A small image classifier, trained from scratch: 2.9M parameters, trained on cartoon faces.
Rows from block 4 of a small image classifier, named by matrix and row number. Rows with one number belong to one neuron. Each number is 128 + 32 x the weight over its row's rms, rounded and kept within 0 to 255. All counts start at 0. Numbers have three digits each.
After each neuron's rows are labels from the 100 images, of 14848, where the neuron reaches its highest value: "peak on" is the class under the peak; "colour at peak" is the nearest of a few named colours to the mean colour under the peak. Only what is clearly more common there than usual is listed. The data: cartoon faces. In brackets: how many of the 100, against the usual share in percent.
# fc1: MLP up (model.blocks.4.mlp.fc1.weight, 512x128), inputs 64-127
# fc2: MLP down (model.blocks.4.mlp.fc2.weight, 128x512, transposed), outputs 64-127

fc1.23:112158144103072088115108075120151156141200075056106127152098145097138098177157163129149127149130124095132152099106167092081100114152089198158124126122157098123101130144129057085137117184138181
fc2.23:107140148155166063100096154091071065087121136118123112094188114148069126137150128105122146145125134102054195120183165147132098085119112146116138106157120101161114143147086137085119054162125064
peak on: eye (67 vs 1.2)
colour at peak: grey (82 vs 39)

fc1.459:106116133150148121118150122155091153185065162103125138099089153094160091092166114132092178162134116090190136063133115136066094136149147128110146109139122151176115117109146089121102096120086114
fc2.459:134137154152164149141137119154142157160117147161104168078092150124120079064081071106110142104075172127166128154129138159201172145128132212141101121141125121129200133060119118183071173108068123
peak on: eye (49 vs 1.2)
colour at peak: grey (69 vs 39)

fc1.432:115127143117157140174121077078141111081103129115163123087136133146117133138167126136129145160100140111134112180059135166116205152098110154123117129075123141095128123202150157084185138103092122
fc2.432:173128185100154152155124180155145091133144168090178143165084157166120152145158142077142115118101129164138101103120089046111121137157136147091145130149111123106138064131123135183150096099115136
peak on: eye (73 vs 1.2)
colour at peak: grey (87 vs 39)

fc1.330:092140194064151185103148136121151163208161147143082075090128152137080111104152149163148139080157067139155121162119137133087101122113110149137178115119108118105093109123066147109055205106089094
fc2.330:149137143092126126194127106173095147097182108085072122143140094123138078136114075130129126123073141082154150169124148138125170155081130136140203185087127138169167105159137169146084169149161072
peak on: skin (83 vs 16.2)
colour at peak: grey (68 vs 39)

fc1.259:118133107245124155120152130140146108134121134094108142157104167092100160093189107076155123149146119109039114119141216153124161121114159157155122126192066174143098087112133139165112123093142115
fc2.259:168107068095094136142142142112153159140174156123112149098112144067139108138107125152137117124139162154097112148128255153099153160099172154073136158151134132160133100102144097174105147084108117
peak on: backdrop (100 vs 62.8)
colour at peak: brown (43 vs 19.2)

fc1.181:118135127156131055119137130081139202133154112113153133140101093143139093111112163166192085125115130057104127142106120133156140166072145109101092151112092154107171136147199156124103193144130178
fc2.181:130141126139169078135048081127143135130122166105138102072069133093176136134140149150119132169146123149164120097139172159122123109156122096127088149118112139147088143146158194137106129171168128
peak on: backdrop (100 vs 62.8)
colour at peak: black (26 vs 6.1)

fc1.468:129198198134123089143164101109092119133082132106132126088148154173177080123122086133074162159099145160134099129116151142175114189126126129106082158156097095105149103161161092055080159161194105
fc2.468:122134181160128141104152102129160132113114127110141090133182074164116167123114150132149102178084133153125139124153191153087137092114118138139116157133181157105134135190099139137058128126093126
peak on: skin (45 vs 16.2)
colour at peak: grey (67 vs 39)

fc1.110:135114100087188162154146100170173162065154128145123153060162121133084132106138177150165149157140096088124114140135160112203132128074096092123130158152130158120186119159106113075150105130104088
fc2.110:150163125103189144174151159088148127150143120107082128114107107095110128185115158121168109148181179148140073140135135131163173138100163109099152160157125142121095081170131151132149144089137170
peak on: eye (69 vs 1.2)
colour at peak: grey (82 vs 39)

fc1.320:120116111088185118076123055118120151112143133133158098159087201143069060143190098191149147142119111118137087160149134141133112097146124116126182077145093110139147167117125122104120133186121082
fc2.320:133165111142186102164129089157107045126124087114072146085092119107112192193096067131099093096129101097098096133084140036140131154112092118142126125103159120161130161157104130180172185118187165
peak on: hair (99 vs 9.7)
colour at peak: pink (30 vs 12.3)

fc1.1:075108126127134157126077085052105170139162085167141115126108103167151148102133120113137147212126164093093150070155130150101072162165146112058098110115148161135121121087164095165162135140123180
fc2.1:116161144132107107128112252104105114158080122180087085090100146141198143163143071127099150115138130106165101084094122162172116101123181067197118139133138149084127148095146104176111113136123113
peak on: eye (80 vs 1.2)
colour at peak: grey (75 vs 39)

fc1.198:109130102163173113167115136128129138129076150149123129126175095141121170121107132126113109106155126131113164105145117159096116096095127116197144048101096083132125161094026094134087135188114107
fc2.198:061190171142124151140098138109157138105131189134142103117092108196098173154182182197133090165125073114117156091172119127189139143156111162075133198117145136079130106138128147139129116150096103
peak on: clothes (77 vs 6.7)
colour at peak: pink (29 vs 12.3)

fc1.208:187167066181110099168132164157101165111134111130147078107122094106124201169116101116167112114129117089090079140090124135159047135092160119160099121123135168145102109099107148095106080100124152
fc2.208:087144163119181105094090082131114140092153152137189130125118125049114151158096165101081105149109119194142107093163129186085143126119136105159137141152142150116108102139133159217100060089190063
peak on: backdrop (100 vs 62.8)
colour at peak: black (29 vs 6.1)

fc1.106:071120154161150139164085125106132111132088097150092150151101068162182118117188155173165078162119137067100138144141128088109131126090131110139121168121090149202137124103127137133105107127111136
fc2.106:138067128110146147136094147180113112132132082124172039116114149093136119106146100184104057130133159134128077150139124098160121082096189152138104151162153132032061086108128118142155149083142099
peak on: backdrop (100 vs 62.8)
colour at peak: black (27 vs 6.1)

fc1.411:091128130116112129164089133076144133140141154101224148133105097166079095130141176115102147167157107075168117114155136157102100138135153135173096128149154150095136140136122144112100119122119155
fc2.411:164139126157138136084110167136174126099145115120134132132099185121113107134092076079158176158141111113119122077142136198141146139104085129135099127139124116149090127097078134195165119135160161
peak on: eye (75 vs 1.2)
colour at peak: grey (78 vs 39)

fc1.3:106131125162110152187096117135125119151122130113122157073106107099088118107141139109121095112124116066126147089143096150165139157087064091163126071111145105117122148187152171100121144112107172
fc2.3:049169098100180134137158114097110131150133135134153153139101130091075042127091117204177144164139152174125157091150142149166113177138122109111132074195099158124131168137125098110144097102108151
peak on: eye (53 vs 1.2)
colour at peak: grey (71 vs 39)

fc1.125:118123141125145155131123172122136124163071175125107151105075142182136152157166151058038145093125179110152087086087112154172131136147143101139124087067120153107132129140086138129091126092106216
fc2.125:105145214093186109083155136088132108131083115154183130176103163116122105083086113146136051078097087146113111178126113207097111119105078080135108108124148125166102102133114173156141148111150110
peak on: skin (61 vs 16.2)
colour at peak: grey (69 vs 39)

fc1.422:088152142132125117096141118172165113153110090097090148170157185144108141150121117163164137126106127119119138078144157070105177095130137100100076109144070159127113132116106157126086122134163154
fc2.422:129113106081158095116081103139114075137092117132109094117131105100091137141099159121045164087101059087105151112159173122150132148143091137101197068180157120186110125127122125072067149092135075
peak on: skin (72 vs 16.2)
colour at peak: grey (69 vs 39)

fc1.450:147135173097046130131157090100176120149107161127138142114127145159114151149121103100136112097151173132135119110137160120159170117112164150138122112117156125193076121163119089085167095143130120
fc2.450:133182161135143124180094150114082182143097092144061106138122112199111134093126181066128164092126134155191155138100107131159122097159119141143101171107123249163170139099129131062115133114128131
peak on: backdrop (100 vs 62.8)
colour at peak: brown (42 vs 19.2)

fc1.315:118123159127166074140134178101144168137140148179142162148090110180063094150106049125126157177133102070150125104144140167095177122177114199050129098143124096106084150146077088097173127107155165
fc2.315:109120109106157144095125104089134083144086070112160115144093183084205191168092174168163146131105099149124137097110126152159140069160121175086146090109123120142081067078126111138160162113180098
peak on: mouth (93 vs 0.2)
colour at peak: grey (78 vs 39)

fc1.265:109170126138168144202202143101140137104170145140133116070060104068046087104083120139167141113081173104126110098104081167180110101131114135143159107073112088141141104147145189113095112152130153
fc2.265:116116111145131125111156182146115105107143138061165134145114125151101112161173133157138159147146166141078082104134116160197098079134098101154183137157152091127114140154124136127140098106086067
peak on: eye (46 vs 1.2)
colour at peak: grey (67 vs 39)

fc1.48:083173126119166154112130127104151087183133154115110079056126117155102190153111133064137121118134113023144166126142150122138144079054137136104171070136143164128099104164152118121108118140128081
fc2.48:139129115097149151202101114063146124102101123090079112185111112079082083135031114115155112105152153149105115106147147121126169121173166165181137137084128143140116102167145159107159152124183120
peak on: skin (56 vs 16.2)
colour at peak: grey (68 vs 39)